From a checkpoint of a small encoder-decoder audio transcriber: 39062 training examples.
Rows from block 7 of the text decoder, named by matrix and row number. Rows with one number belong to one neuron. Each number is 128 + 24 x the weight over its row's rms, rounded and kept within 0 to 255. All counts start at 0. Numbers have three digits each. After the name is the row's rms in percent of the matrix's.
# fc1: MLP up (decoder.blocks.7.mlp.fc1.weight, 1280x320), inputs 46-91
# fc2: MLP down (decoder.blocks.7.mlp.fc2.weight, 320x1280, transposed), outputs 46-91
fc1.903 110:141117136159106145124116126118172144121175147135117099154089110169087139127116145154151156110136110112116166164117144142100147133097075140
fc1.904 107:106136146144118116157138170135101090120157119179137075164140134151127142105163115091094129126093113122152133114152123149083111122145191106
fc1.905 102:133125122129166165140147171096163122117108170149154123133127083136123084134146146147139136102088141134084100127166146157118135096159135097
fc1.906 102:153116169118132123133144125132143127140126132123113134144146145090123172112087130134095140098127131132170154096108183154122163141139094126
fc1.907 099:100095161133147133129175108129150127117167131134112150126139133142172095103144100116145162095159148093155143154121131115139110153125102146
fc1.908 101:162136111151177133184087134172144145175087126158104138137139158144137177157143149119126143128101089132120132118129121106114144121137097156
fc1.909 099:120102152148143170142112131147140121106121182155148139112124074125141140156153147161109110103151122113149120155137168178157160145151136176
fc1.910 094:106122170121158126124115112110174083139125143131125101105151165165133139128150113123122161134091141131091157163125084101124152129124142119
fc1.911 100:146125146114085115119152122153108136132174158105109177146114104150192131145133163124148135169124118111139114102120154101151148112136185153
fc1.912 102:134147101094114129101071118074180131166137097133097102150085129101140115152115123059192148106157151114148103148104125139126106134163105115
fc1.913 093:076131111121115141069109155131095140114132090129102112130155156133127144149128113113133116166123144081100099058118132111137110155110119172
fc1.914 095:090089148150167129108094112092160122129123164157144134099129155109142105127127130121143101130128117145152119116152117127093110139105131113
fc1.915 103:137154120158115111118119164116131134134165099124118061163085125129103113115098107152101164088134114159142122142148085084204126099129182108
fc1.916 109:133134134129110127134133164121106169111115105106084135137124102156142132086125159116175141111177078111124114126094102184109151148139144151
fc1.917 102:129150149116129177115154124118136071102115125119129124143095155118125163143090123176133138136130135135088154160143149138130164138144149139
fc1.918 105:136154129096144122106088093140142138131104116094113083093154166131160144119138096094110135076102151142147150182125095154108159095117135140
fc1.919 101:112151134108117119114126111127147160104164108126126125118101120156159125155146135132098163105119170086134137126133134110108138159119098131
fc1.920 095:086121139117136121162169084150143126102142098143173137164141139121160128134124175145114144055137120154131149149135131105123117110114122096
fc1.921 103:146157150090149144108133120186145138086144138150202147109135163156084111086140134175115090109140148118118127140165096150104126092143127076
fc1.922 099:133144128082143152110171113097154146103156167115140087096113136123141150086113088092103126100114130145181109139101154177153167136147129165
fc1.923 097:117110141111095118115109148159130143181152107131124091107099143134138101137121162125136130117122123095064167111129114158123137072182171129
fc1.924 102:157135148135150107120133123098192167190114118129140156135123131179141133122152162164090144170155165117122139125130076136081128112153103108
fc1.925 094:095125124083113170161116122101106144130132147113124119113113117142152104112092143115121106136142157120140171101120134120179111126144139128
fc1.926 107:092085149138105093156104136067101106109128145125119113138086106118134184119101106159125116170092154131117088146149135110133121103122101120
fc1.927 105:151117113116147128157091124098123134120135124103147102092068085166124092158121140151110120130131133176140124096112186110114105120151134157
fc1.928 104:163085111121150126140136123148161100146123128142079159107131130077104097134136100117165113115132117142119147119128130133099129094127074108
fc1.929 101:145129162127165123172140149128122128112193173118176163127114161117114132123133148129126127123117153086095160127145153169154152114119171123
fc1.930 098:150150131130116118105167116133130077117124178155092126128103147071151132124137091165123155126106116089165126136115129176074140128192162139
fc1.931 097:114151116091114131111089132124162099093165159145149116111103146125171158111152142089151120116120166181153126131120115156122159112140147127
fc1.932 110:123132131170131090115102096159130128149151104163121100141133151170103149110134160116128111128125146131121120123133147091075103086152155161
fc1.933 098:130106111088137127162131082145172134144141175176111131125134086132113137127130104103140116135121126126146125102085120121135129145137153137
fc1.934 098:128123147124196122122114176156086108141150149117111111166102154138151129119139068138125106090119092149117175191111134150140106112161101120
fc1.935 096:162093141130138067129102155176105138135118148143162141149141148152114135128109051123096107122181120106108135126135140121114151143145106136
fc1.936 105:110151125128162129146154123146143116147122139122154121121085132119120096139173114129067107132131139164093145155107107129122143155126162138
fc1.937 097:143122124131124105113170122112129157150174119144102098155165127144129109126102109131130144148139124143081116153097074087140185135142114132
fc1.938 103:148145165095147165142120164117148120173121117157144124091154158144091113121109173115133146115106141118129122093110106098113091159146150082
fc1.939 110:090106121175156098125141150141148153129127090120100137164092167155171131125111131139075109081118133146152141092124138153129094098136122121
fc1.940 099:147123127158116128127101133102162117140134151100115104151173138125092113170128135122113145118106162145162178120124172150100071104155177149
fc1.941 097:152140153144131115134131100114136085098124131157109135137141148103118135155112161130161085127149056136162128122124137119091125124113114110
fc1.942 099:135116144104102120122150158142107143117152101139158131152147158147114124098125101158117175151130169140172189129120146087169114162098113088
fc1.943 098:162101109164109105130137121135121121105135123116159119125118134052154138082145142147102153141162121146167078146108100187102123088134153159
fc1.944 103:141135167138114139098093117111066095140136148131135129105146110139154124126159133153135125145151107105190118126101189140132120127131100153
fc1.945 095:102154107128180123098146116126105070134174117125158114075105155158106074139157139130174139094136120138121143102119114126114167159136130190
fc1.946 102:102101141127104131125103148092086172147165132102149085137118152126117089106131105147161135131137120154068090150127118082145124106142136109
fc1.947 101:091129133140138107101146120081170161133145114129086120148172127110126121121160120100073082144166145156123132156183134130125105103147176163
fc1.948 098:126116128113110082109128133117129133188124133124119105129134089156117085119093109137169123104133137151113116183172153136124129188089136129
fc1.949 095:113112159137162138120074131110107115146145087091149092117108097137146147151096129150143139095099101115170116121125131145139111105158132092
fc1.950 101:139107141137094111197109126106128096163140175164162169141096135155137132110124105145153135101157090117115153129181101123107121139164133147
fc1.951 100:128131158164115130116136112115119105104125186117120127105156111089085145108123129107145157111151108125123141123092101127087129138132144130
fc1.952 106:106125145133120130105177117083111138129170136126137126127077139120135148103147120094134159109152145129126131119129158096113130149087117126
fc1.953 105:116131146133140168104139129120077131100129094136104148163125153072107144166126127115128121127134122117134127093123137141118136104152120090
fc1.954 104:115152144087090123179138127162115175117124128128104169125152145153141136150101120113159149078146113087179093113112135132102180069076133106
fc1.955 105:105142135143133144134115136130114140121167155062105128151160090166104102112155143127097121141082141119070151093140117133117175092153098121
fc1.956 101:135113174134124159100096116123104173096102125119125155156179136117191163148150140114151105117146078128126125150138130129127152184121078126
fc1.957 107:141093145110082095117159100115132124124123113131121123132126087166131113159131132129127137100111117125142130106143111099156152088136134140
fc1.958 107:121099147153128143117138167146163105151136138111134123154099102111117114119090150114128146116131131102163115115098142108137155111147158154
fc1.959 102:083133151118152129106148162150131128171105094110113140118115110115131163144099086138153153112091108151086133133159139143124192144135133092
fc1.960 101:155137144152147108107136159167107169095127121133106183107145190067109133146142088110144153158145104119128171093114162118129112112144088100
fc1.961 098:082149119120116116140156153160120096132134151123099103128118127122126115158160127092116181184111134094149114162125151164141113099109106178
fc1.962 103:125135107142150135088112156099075113111140164153155134145138066134096131171135153150121151126121143108107157143123125141141139155127107109
fc1.963 108:137115146139139117155140105137136155115096137121119147149129129144142120157125137102155121171121069172128186144139126120141126149142076153
fc1.964 101:155125150092158137138135131166148143128115129155151113168137100141140121130134100142062127135069125144171175169136147143105140148126100168
fc1.965 108:151104152105161097116115127124140130115120159146102105100123148162163094130107131140109133132106146070141096109161133105103151117126116156
fc1.966 105:133100162136142129108167108142120110113132163084124156126132129141166133165122116117115128125102119101121154115133097118108137144121151187
fc1.967 093:182128160109171132106148125142146098096111110133135138097121111144088123150152111122143185153120128107160105156182131145166158122120123160
fc1.968 107:119156134118138091104117141149079128146172186115123157092126148130171158149153077101091163133145172166155138129157157110144126116127138091
fc1.969 106:142149111123152113137150129107114134111115114140119104133143105138120146132101113087165170085102097126140163141150125176079110136153125118
fc1.970 102:140107136103118084086135144135095130150128153108119176122143125123124165176118093150097124115120143154116130144112145101131125137149138108
fc1.971 100:120117134088099123135114085145152091166158151126169192130138130176129131104137139116108159157139137070154125130134135163057073155104111152
fc1.972 086:141110114157128113108121098118085112124162130109157125119153108150116134139123125110130150126152143136136089129117145104113121092107118092
fc1.973 105:137171107159154134137125123154094131098116144109140128078096098142139145146143123108092108068126114182117132156144134116084180130102154143
fc1.974 098:117114128120127083149119132122096118149079091189124087105128170111144139095145114161122125083098111134144132132115131066100117157142121117
fc1.975 102:121147149151088146132133143135106126146110138148099083137127147135159114171146138130134102116120139133132147106104107120156101112145066147
fc1.976 099:100136129146141106096145109137127123150175092092122138124124139131156114229098145123092079113129142131123147115109124139082116154110150154
fc1.977 099:090098108146163123112163126098152121125111091107127139143113109121129089129146126097160151096115153114132153071131120101108136103147141134
fc1.978 098:152111135184154122148148142158154114182131121118127159141129142097100105168133127108103134092136126153156133144143143135121133111139101127
fc1.979 099:082157167156121148143121099128115159157134135122140121089100104125141119155136145126074159187131150152105103064105146090125128149138141132
fc1.980 096:106102143094089122128133150115137132132139092097159126109104113084144114077103156147127148092144141125135108175138115138152138159143123150
fc1.981 100:131120111137117129115107136122152089128137144090111104130165097125158122111141145160098144129152116111138128121121121106111159135159166090
fc1.982 096:059146155140162136131111125116109155110153144106105133123128113126114109146169130163132160101147089149119160110099106156073151138175098136
fc1.983 101:144080135164093139175096127136160062116118101160093103156093065123157106116124083083124145146135113120139149135109123106137068165120123128
fc1.984 096:101111134114169155116141142130156168092174130133137107149150154141106136096169155096113114116110144118129104089170155120112140145113129165
fc1.985 102:120111113132126095155076126140161117130122121175137123114153153091165140122143129128103110115130093168095120126147093117126177091129133124
fc1.986 107:114145108121123111133140190150123172147097099159161104148145131112151156088109128074140131152116105168136095115119127130135169118126116124
fc1.987 114:155128138139164109125143146097126118137150114122077145083122121115112140127108098128178158122107138139117086143118122119101106127143146110
fc1.988 093:143134128132154134095123125110117160095103089121106108128099157142184137122125136146143118106115142141119144129101134118141096139144153153
fc1.989 107:125181111110138112131136172120130125126119096131175120156110141149148122138133127154134143098103131155079187132132067138131129131105152116
fc1.990 107:089128141090157104167137142192144137127125130154178148146135149135102120118105100125140096146145092153142119155090101082158100159140114128
fc1.991 104:151160149113135153118095081134160143110121105105121142127157115143128117113171132100155158136086160136130138132117112104103124158100115090
fc1.992 103:103106141111117127126118169130117118143125156100099105147140106154121104130149102159132110120117152126109118113122080155144122114124162122
fc1.993 107:120144177111154138119133127159138123138133147113147167162149110095116140095144124082106105143151138094150144117144117116131098086157111116
fc1.994 097:138171137096135145127139135147167087127144105140155128118116169125131141115138132117122113102120134133157117112153157109152073128121099127
fc1.995 102:124100186112135116152117130154160102100101153114110130146099114124116092141144154112116118137064126140146141127124116118122147134152135146
fc1.996 098:127116142141170176082131114148073164113094121129144178130096114139149095137109161159127135136102149087113149098140111121093151106109085157
fc1.997 098:100128132125126145138115110113118114108144124115161128093157128131169119136177121080108192121131130168112162100140158117125121073167113119
fc1.998 098:123110128117093135165075104126152167174136100165121119137126160118100161104125152133134139109130114146154157172099147126131150114124150134
fc1.999 104:077108149150119141086132112147111153090174166091132143123139131130170143154119137114155160173141124135142102160099127143118120111175122128
fc1.1000 104:078159145128099130141107123139103096061141125147121115141154136117117117140135118141123109127142082146123162146164176096092139161128145124
fc1.1001 102:161151128135149113124132115133216123101150099107113119091097120119141121112118099134175127079130146149109124081124109111129140136110109153
fc1.1002 102:150125096136114118118131133153159138084115116110113119121110142102132133162123080163126155095151146146137101128128118101129134139122147145
fc1.1003 105:116138137147140078134116104187138188142139130127143081155113124112127137110095098107133136084131123119143110051147117134150109110107107146
fc1.1004 097:159082131145142134104105105131134137090173147133113110152130105187121135142122102118154146124164102131102119128150108111155183151141094148
fc1.1005 100:144135146150133096148150105129124148120113119099133104138101138110140121111126126097111151145146118141129156144083101156114134157167115114
fc1.1006 104:134126096137142111126128105133140104113135145162108130151157112154156137152120100149105139063147125140142078147125110132132121107157108102
fc1.1007 097:124107117130131160128131115107153168149158130145109118115126114094133125099162133116113140105135102146069114120097105113094149120092119180
fc1.1008 096:140129126125079135093169149148128138129108125077124141113144117154147101124139086064100199126113100138145079114154135109168146170147146123
fc1.1009 094:168117144146146099100157120135132122128140126147125118100121133129132180122120126089097154148077106148155141107148121124122122127164066155
fc1.1010 102:123134129130164163140107103137209097121113089107171150157145093138160113191123119147099114135119151121100180121124114114126089135072175138
fc1.1011 100:161127132176134145120143099108159144106119117169132094143133153110112107139134141148148125111139112140130102178133172081118168108152089093
fc1.1012 105:116148158139112132147155115144147112113142148099164156124149131118145087088118158155135146072146048155127127128166088146129122126129098155
fc1.1013 104:151126160158116064125095098156103147161094149097127169119135143161148168178126177144157124173136131150119148108086114117158133120140108090
fc1.1014 104:101129107153136111114065130093117138126128173112151159119146159149130104137123097127142102084099164153158131120106120088081129126157107133
fc1.1015 104:117151143144154117155140100151141122110167117086142124149132104151152119185157153137105135116123107089167098066089126115141122144122130099
fc1.1016 102:087123114136117124109136122089148086074140148121128115129103120149100149129122102119111137099144091111169133186106127123160123131157118140
fc1.1017 099:131117130145115152113144116124145120114120150090143099154122106165145165117128144156114176116105090147135176135113112136107128094165111151
fc1.1018 101:117114124127146143056111136110140148138132137138138152096105171119142134129122135078117152148115103106147147149118141073121164123118155116
fc1.1019 099:129109165084123139107154137109125183107134120162167133122152115120124166119109112120146105121124107135178174121150128110100094164103103118
fc1.1020 101:120152154109160091123155124094155109095111170133108108112113104120092102153075137146130080140101121120129152103094112143143133132125076176
fc1.1021 104:125092127115100113139183131120112143079157109122100107102125131103136135131127150117155173124143112142154121117145138155141122107115139092
fc1.1022 110:136108112148109098128134131099066108158130110141182109130132127144126130146111152107148131142203093133153143130111080063115187205145133141
fc1.1023 105:104146144149127128104159127116106136079172120119137123138121148151148143122113158148142161125115102135132076097083140142129148126122140085
fc1.1024 109:166109137106163133096171136113106123109117123137159137102079095094142086151077098143113095105172164154115165104104097144117103142128115117
fc1.1025 102:111164145175131150140122159119118171143146109096105085105128097138091148142136122131135140121172126122073095147078080094122121133095144127
fc1.1026 101:116105165096106102117089120110108115115160124117096158179125162115146114096105106130143129117094135099137144110103090159138152127109092148
fc1.1027 095:141166113149135105109124124126083163115128125140126142143121114121109097141117186163083118168114143108116133090134126093114162071132111123
fc1.1028 103:137116108140119128139124145133111137110119107113166111122109098108131138140172107118126153106143099160104137157121152114136147141113133124
fc1.1029 104:135111153114162089107136124141140138144104132139169161098138101136148134148101126161158087125113115128127129121125169094125120125129120151
fc1.1030 102:133110115131130114084136123136102128130114101106140142128145101117157107145137090105129127138116118147103164138112111120104117129166067087
fc1.1031 100:117132159122116121086129178131124161157118120121150139134155121077121104110112159156129107171131135096143131138141088116164133086108119142
fc2.903 108:146090151145095141126102113068135090113151175148099145171117150165107138175161124159145150131118121152148127092110101093094125137138123144
fc2.904 108:168095145164100152182130164104145142152129130143153138110128104133123101148108138146149130121148137134098122148138148164109139108112147111
fc2.905 104:119138131111106106159111129083106150120141155157113184125134122147143129170127141114147145113133108112106138116160143147148097112120142092
fc2.906 099:122110153096151143143118107147118129104131110157110145152152133110112152116132143155137156115137140114119124164086094125153171151103107146
fc2.907 099:151114129070129132124143137133099163113121136091134096148124102106070140137149140111105141127108150146128147174162163156125155107118138150
fc2.908 100:138132109171090169139100136132127129110133128152126156117156143127149144150122134058169156129129149125111069121150140105135151163113133122
fc2.909 093:116086128132107119114126084146120121145161141118102140130096128150142091169138128154132169164121134106068186184166110148132127135154152101
fc2.910 093:148124164166081124160128126132129125147152109084131092095127083124159107158124122122150118150156120186126114130135107107114086175128127119
fc2.911 096:089146134083120094133100117142102113103129108120129145127151080151120119124131096133141125099118109117091137110084105143099095091092128133
fc2.912 106:120141158174154127160143110134125132101151134113134109112135120120144114166127116127117113148141129083135143090116085181107145144162172083
fc2.913 091:126134138142133138130099140105130134128149104121142168119104118150149105154144121134164159134139117136117132131111073159133132121149161130
fc2.914 102:107145133142151132105119127125128114162140119152151131121076096126156137133166146153088104123134164153146110098108133130080127172147171090
fc2.915 100:095107131138083101151180093117104149120115122116125179107106181127112164149084138127133095110104141101168168121173133169160121130135134135
fc2.916 107:148084129126110155106124064116088124122135131104089135159075122141130141114138109188155125158146119140125122099110147098122121125125162112
fc2.917 099:144158120168095126149140114075107102092147131145164107077154159081098085172115114150130149171130159117098120154125091120170152099145177127
fc2.918 105:136087133117105144112096118112122119144101088121164138154110142147119157147129151102124113107107093144108119131118151127079113120117125097
fc2.919 102:123083123149113136149122159093129142143093118123148144123137160104126123149109091155154157149120119130141129119161141084123151126103177117
fc2.920 104:123088081128123108138147104124138128136097135119129153123121139137093141111091139168150138114115148145124137146118139159140111100145184112
fc2.921 108:167145128127133115130133123125137162119130141116104109130119159138119138118123109109151136095091136137113131131085128144133105151127091109
fc2.922 097:139159141111148109128157131124156133199126084117098123152137129163110156141136099126147099160087090133144160143103122097103162155122117155
fc2.923 108:151126134176126158088105138084122148129152142127093139159090146088111070098133161171089177158119132109126141127149128094141120125146154111
fc2.924 102:147133078153097121130163122108119100168129134123119085127091123130093135100133106149125158173161155138142135151131124089153135167107151143
fc2.925 096:087117104181112163155145138100135143099136120145091120149071138123146114183115136144176143138155134132146143083131111156184127137139112126
fc2.926 101:106125114123149116089152141104123120138113110117104124138112147126104151153137135108101116149138147128109130078135127118119136145122180109
fc2.927 102:175142116122154109144128128132116114116162089155127169148159142122117111190100122162161166148130114120094066145124146067114108148126112116
fc2.928 101:154144116124132191164131139132141112145122181152125106082125172130116125140067134142149187139136097121143136155163127193121117111116125147
fc2.929 109:133117136101112109154104121148114162136128156160119155147106114121151169126122071113115117177134131072119109091117097146151155119137143147
fc2.930 100:158125098124154123088128142153124113199111140113150107114082111097145121098148119134115172133119119123101083146065106142070122144105119156
fc2.931 086:112141154115153096125140136119124084105134157070079101125094122177105128158095109158129123135148102136085165139144167117091138143142120150
fc2.932 110:149151153133076130142120148142116117140175114117114139129195166144117122108108121146121123124158126107128180095159140144114146130154152117
fc2.933 093:108138106094093146035138128118132150083157143076141081165141135136122161152150134117120087134135093180132141124148141140103141147144152164
fc2.934 099:118141147103146115155129115176122104186162126109172123124172133147127094125116138142157142167132140149119122107090128163086143131133165127
fc2.935 095:159170131155171101141140079158050127129096108135133105084131143074142141132144141113128100160164140122101118088115126105158157146123126122
fc2.936 113:114098102151095137141122143117154082125134155179150136142164130167181128147088133117126112128099140162135135100145142133096146098139074098
fc2.937 106:112144121172137113110124134097075154120123157107107128117122119146114094143102130116114096102154142129103133130135154110114086137160092115
fc2.938 099:099139084145109117145120119139150152101088111103110169106089131108068169149137112118132157130142120142103126111132089124155132157117071071
fc2.939 104:109121122133130152140133165176126166137138154094081127117108141134106129115087144133161118134117112148148138088096130144151122189139118125
fc2.940 108:176086186111135126115128102127137130141131138163133081161167144150149143142153108118130128102085120122110150102074112149096153062125132085
fc2.941 095:156120140142098105165135151162129133130052146116114108136115126152090152119136120148134113136122128103121137076132081149127130138152140123
fc2.942 091:150150113144121155169114132102095139131105119107147128118123122159188151148163098125099103133136144089095130135116127145130144148166106137
fc2.943 099:145071107151150169100100147140114062062149109117163154129148146129113123137158141149140115157175149096170162097169127121096187143137126129
fc2.944 102:140149158162126134110147161128131178137107113148169150131115086136110146150148121096128107134131146092115114165102109076152180115144150125
fc2.945 103:109135093150097135128166126134111116123113087124071184109116114099151137136104130142109143145101106143124141092184147118161149146113129130
fc2.946 101:122127150130126098152156133108115142111108166143105167149106161170099116117077104126098130126143127142099130106073119126149167125122136155
fc2.947 109:104110120126123103106154157160125077140118160120150113150129138096108109153118179147094142119119095128105167111116081150148181044137093123
fc2.948 097:116148113152130129112122136127156146107124136164112142147150106124149096133145162128100152156112145142111139117168131134125152137114122209
fc2.949 101:137161084142106104164130144128090103136158137144161174101133131109127100102113180127128129131132137148106134093120136134145102108128116140
fc2.950 104:123111135178082163157115175149116167146128112128170160069138167127130163130140114121097157148194119104151087118173143107116129110117085165
fc2.951 102:153153121119137136117182087125132155086141137107089088088138144121110115144149125109142131105140134152103166134153107137159133112122098143
fc2.952 100:113150153129141148167119127161106127143135118149120130147120124132117142134068156138109103138097170119133055113099108131143134199068105090
fc2.953 089:099124159160108154126135159094109159106080083138127133118130118125098132163088145112123152101127093161101085100138122133123098155130153117
fc2.954 099:111120150128126108100141091149134109084096094123135124100090125135102156110115140090094118172128099154145141143096165113133114135077172160
fc2.955 106:144147131122114106092161129127135130144141159154126115091140070158119146148115146115124137055149150142137152094117128115118150123118064123
fc2.956 098:127151114134128137157098141112118159146127116167109146156132140108110094059119118146187125135150162143129108084123152161142158113120111082
fc2.957 112:117161114142115160149184142145144143156148100146158110127095151138145137103114154120138125097107103116137140105151132125142093093137140150
fc2.958 103:134156080110151088106154151135085092126170112112140131127156097159147107164079135168143162141117153146132108114076098091130090116146116114
fc2.959 096:110147126113182105130132151157132113158090077131183123135090073139131121158124114125132149176161115083142177126091055158127076108104099120
fc2.960 102:107141119137089143117180143153136113134134130135130131105132089137149117114144172177135142133141152114165120096162100119130138152148146133
fc2.961 098:132123152145120110123110143114117093111143111166143101136141126094089156124105117132122119117116110103103117141131101134138125100162127115
fc2.962 105:114099145122098150117162160121121103135122125176111130134126150145132164130154142142142128135115125107091092146138140140105138117094134119
fc2.963 110:170121133133124125125105135126106124100075098139099112146095097164102133083127114112141094123090152112117125104130113109137089108104153115
fc2.964 107:114100152148154109138115117101148153131101144129104194177141117128107124150145145109163150125116140172123136099146155144118130133109114139
fc2.965 104:128147168120114126127113165129147132102112115133107146122137110135122097140151119137119140116095147108123104115138153123108082181136178120
fc2.966 106:137149136118129112141143121101088144135157123165139185097143102129123116117147131109135130153121142123103117140078114121133178145161158126
fc2.967 097:199120123117101146124138124111097105127153140139061154121142116179118092148125108092094153120129133175093124132140118090132150146145135150
fc2.968 096:131162127125135138091104161112109104157134129137144147150082089077089131117126132126121118122090134118118119135100123120126146104162113177
fc2.969 100:152114110081074114109157110138148164135163100095139135172143134144145100135143145093114153187133136108144118126125112121130127086118104131
fc2.970 104:152158139116110127080107153103146180126120074056115126125119118089135120143115143133112057112145121137104105146130131167137115092133134138
fc2.971 100:134130127103141109114129134134107136170145111123119143110150169128128137112132114143137179117113128113151142143171128140136119148135074135
fc2.972 086:139165134141124072136151115131105134181134119162121153139142153128132173102141127165144102131120118122159091140152099166150147141132119137
fc2.973 104:098118127098131109151125118174115103138144149117137133132143130085125099139108136135098100134099159143157110139115125128150123144131153093
fc2.974 098:149145107170104141123136153157170146139143128123155119089151082143159155101059107131106167123123101130093157099089114111105140136115097119
fc2.975 100:109152113170103108089126109102141111150142070092141131121100104125135151104145135126161123147102150142153144150124133120131111148131161126
fc2.976 098:103105140121117124122153140125137107116137100138102133126136150117142121104106129124144162168106160124132142122177135133130130127139141129
fc2.977 101:132159116152141139141133136123142103099092109164126102083159124067106114115111127120137141085156145125135154157129115184160125153163142126
fc2.978 088:100168143160159111133132114111117116109132108143121131119172159116137141136109130143148173124122134104121141146085113170162144158058123123
fc2.979 090:115159076141130102158129143142118109146169090152100140129124147135106090114131161121131134124079131163092126110104174095129119156096138094
fc2.980 100:124115116112155150113145115189113084120137127155109109145116097148177110172146107114136130171105138121119130140150093116136166135130143126
fc2.981 104:136114139120164095134137143153100127104125156104115127065117091117094093171112147175135121104102108145145136136123190100081158098109132158
fc2.982 098:047135099105108146138144108121101104122137083135117128160142096134114128137122152143142151141160104114144070157141145133124122121175128151
fc2.983 103:127151064124156138125116128142175136162105137117164102144095111136120158122137121101106120129108175152113119092090130096114143145144125092
fc2.984 096:158071122114118122111109079155100162104165084089161157080141160099156115131107113170143085107208169156111135130154139135123157103141116157
fc2.985 101:130156139086112110124130156144105113095140107116106158146093116164137138145132123128186124145140126082149114083113146112138106119137118122
fc2.986 102:160107147132115153157131115156104075109147151162125140132120132089147138149149116121118090126089113145154143108131071102144166110129098139
fc2.987 109:134131098164149123130116195110161158088104140096134150084133092103112176172149082091131090117143121114114144173148116122105115114101162120
fc2.988 093:128124106117081149111168090147111110121110112133148136078086125132141177110144058125146181114142157113150140145104132122116121149119134116
fc2.989 107:115149124081105103138094153129129166107129161076131131119144149087169147106091125144159155140114161121122135159162155177174124146120104082
fc2.990 116:151155099129120181104112121168094116114119093109134126124150119176113131158131160118146160118156127140089140179129139097137138114159143078
fc2.991 103:141125116105134135138156142142151116074095142154082131098130122126104140130130098126116162135167103140123125176128120147159123127150083139
fc2.992 094:147130128152132130144105141112170165123163083141160123097108149158166079125111163161137138125143163131119172176138132132182155131157119121
fc2.993 108:125107116116125112120142151118113132155141141100156133074141138119129088120084138113128131182121117127122146111126100162114140136156129115
fc2.994 095:136109119155118123115113109118145121103156149084104140073166124184092118116098128132127136161177136141115118104148125165153107145167169131
fc2.995 102:105141104106104100130125070132122112101136103081140143131159135147085133148124100091164192120135130144152133087139090162140149135112161135
fc2.996 098:151159110137146102143156117115159166144090134089117127118102122118114095140107103104124177203142161134102106144142098127140087149139126076
fc2.997 102:131086128143166168165128139120136089118122149086154152105102115135126106119143125117150122140139134123105169135177137121126113127126084143
fc2.998 102:078086141166145142098156130117140172163119102149123095135128149108129127119151121087108073141116096131121158120091138185075138106092134121
fc2.999 103:156102108117137067118161136106125176097111134098088121144123119105128135138140120111118159117121130138108081081189063135134090129124133115
fc2.1000 106:100116145149118147093126125165095133072139122144146122124138157140094118089102144132140139110141135126172128114148125132127137118138148138
fc2.1001 091:145065092136102119164096162124144143134159100094121153116132095156141119166147134158122149167129123138110135106134138150064069149159158124
fc2.1002 099:142122140140108122178121119099112158158160107107092149147131139132116139111125146132127127168156117105118163124099118097131076142105140123
fc2.1003 108:135146124122165130110177132136133130135090104124141136137149104140139126144132167132174161178113138150107086164139140137164144085132162129
fc2.1004 094:103119126133154133158129087148091150133141178138136097114130099116129146145115108140162151111169110118119102106143148143139176110109126128
fc2.1005 105:154101103150121143130097067084128109127115133185125175134140156129089153149128131131114133128130161139152126099127127130122132097111131116
fc2.1006 098:158097141099121127155108148183102169147136116132144131167151115150150134142132083159109089116164126105138149177130105152089144112120125135
fc2.1007 105:123122110111130131103195128108115124140107127170112078113130060147152098123094113094144125166148158132105093154149119128104113174120114099
fc2.1008 099:084126111117123125105091108171141153091105133085114142101113138120144165110155153164139137124118125080150129152130121126136142124118150128
fc2.1009 097:102122135190125157105118143121121131149135119120194133135061103156126135171137122157161092136114128151119118127078106147115090132128142113
fc2.1010 106:160106095126147109148125142149114148119141144109151140129138098115127144092162130121122108152116153142125145120122128122141103137102099134
fc2.1011 100:089166145106091111097122116114118142142133108097173144154123140150111085184159131134146119117128134121139127143131127132099118141155125138
fc2.1012 102:094136159130118098143119152116130149118120088108079106124137100127115124128155119183155137106149146142137097145128137122135110139097123123
fc2.1013 103:105141125124131113083138157116156148167124129137125112129143089124164179146084119163119121099123089085114136131131125143170138108109169139
fc2.1014 103:152127096128144142104152148115140093142163095123158107120109125043147112155105131127105150138139123083139175129148147116114140190088119137
fc2.1015 094:141155107177152114164151112126123135131153101122140107139112112140166119107051125123158096149103109147121159158098154097117123137114139107
fc2.1016 101:116136135128131125131159084166112106119147114159143065122126178108132127223092110100125111123103148147166096157152153115161126120126129105
fc2.1017 092:110146113125140130131170059101107103144131121110134139150140116133160135149124123112138117145141064109159151121147125116135118137111120121
fc2.1018 105:096126142114146147089101140136117113138124123136086088111151134110131132094143140131133145189094105125170104157155154126183146136136122117
fc2.1019 098:134154108110141145124131112112133173071126071121119132150117116140123159110121165165124142124131119135097119123135115124123138149131079068
fc2.1020 091:090118124153163157131124169083114105122108136165106129147145091108090104129123167105116148122138140062097109141122117140085124091148130157
fc2.1021 103:124148098130138141146143106082137152075173160153117154107117097123112081148117134188144083138132139139098124117141133169140167093139106135
fc2.1022 110:160114142113129114096118112104089142157157090147142109089084121129124108112098108071160141092143138087146105162112119141106114130080153125
fc2.1023 105:109150108169109160129128100132093133133149144101127133105126123117125140152138131157128143151164074103095162095136123114129105105124133142
fc2.1024 110:101144090189158125151113136128179086129115147126094127134129163123146098141137127131130137165107112117114179185110108112093128116148142160
fc2.1025 102:117124081159089092187159108106106163152116157130116153109100139168109102131134133116136158161161101123110089137119086120125104116096144117
fc2.1026 094:138114156114122141132093143081139131126127110128126106092103090153122122128142150149141124152141161131127137111131101130159178151114130174
fc2.1027 093:154144091137106073093098067133080146138108090132152140133113131111078095187106120126104122151150159146166118111156094114124105131136131100
fc2.1028 108:132194131123083125114141119139132085050123116156162116131138132154125145111120111115105133092126139119141180119123097095168180157103155123
fc2.1029 090:158138146125105109135134137152150123128137134181123106099111094085181098147116113121151149158114135106096162133139106113119106199184183138
fc2.1030 103:098132146137121152122133120162151114115097121194158131160146117136112162131138121153160171132120148112188112128132103104079148123107089125
fc2.1031 097:099115115155103180113144078102149133101120131074159089097086158124135106138097124101135120146138172115109126113124144132125141150169119112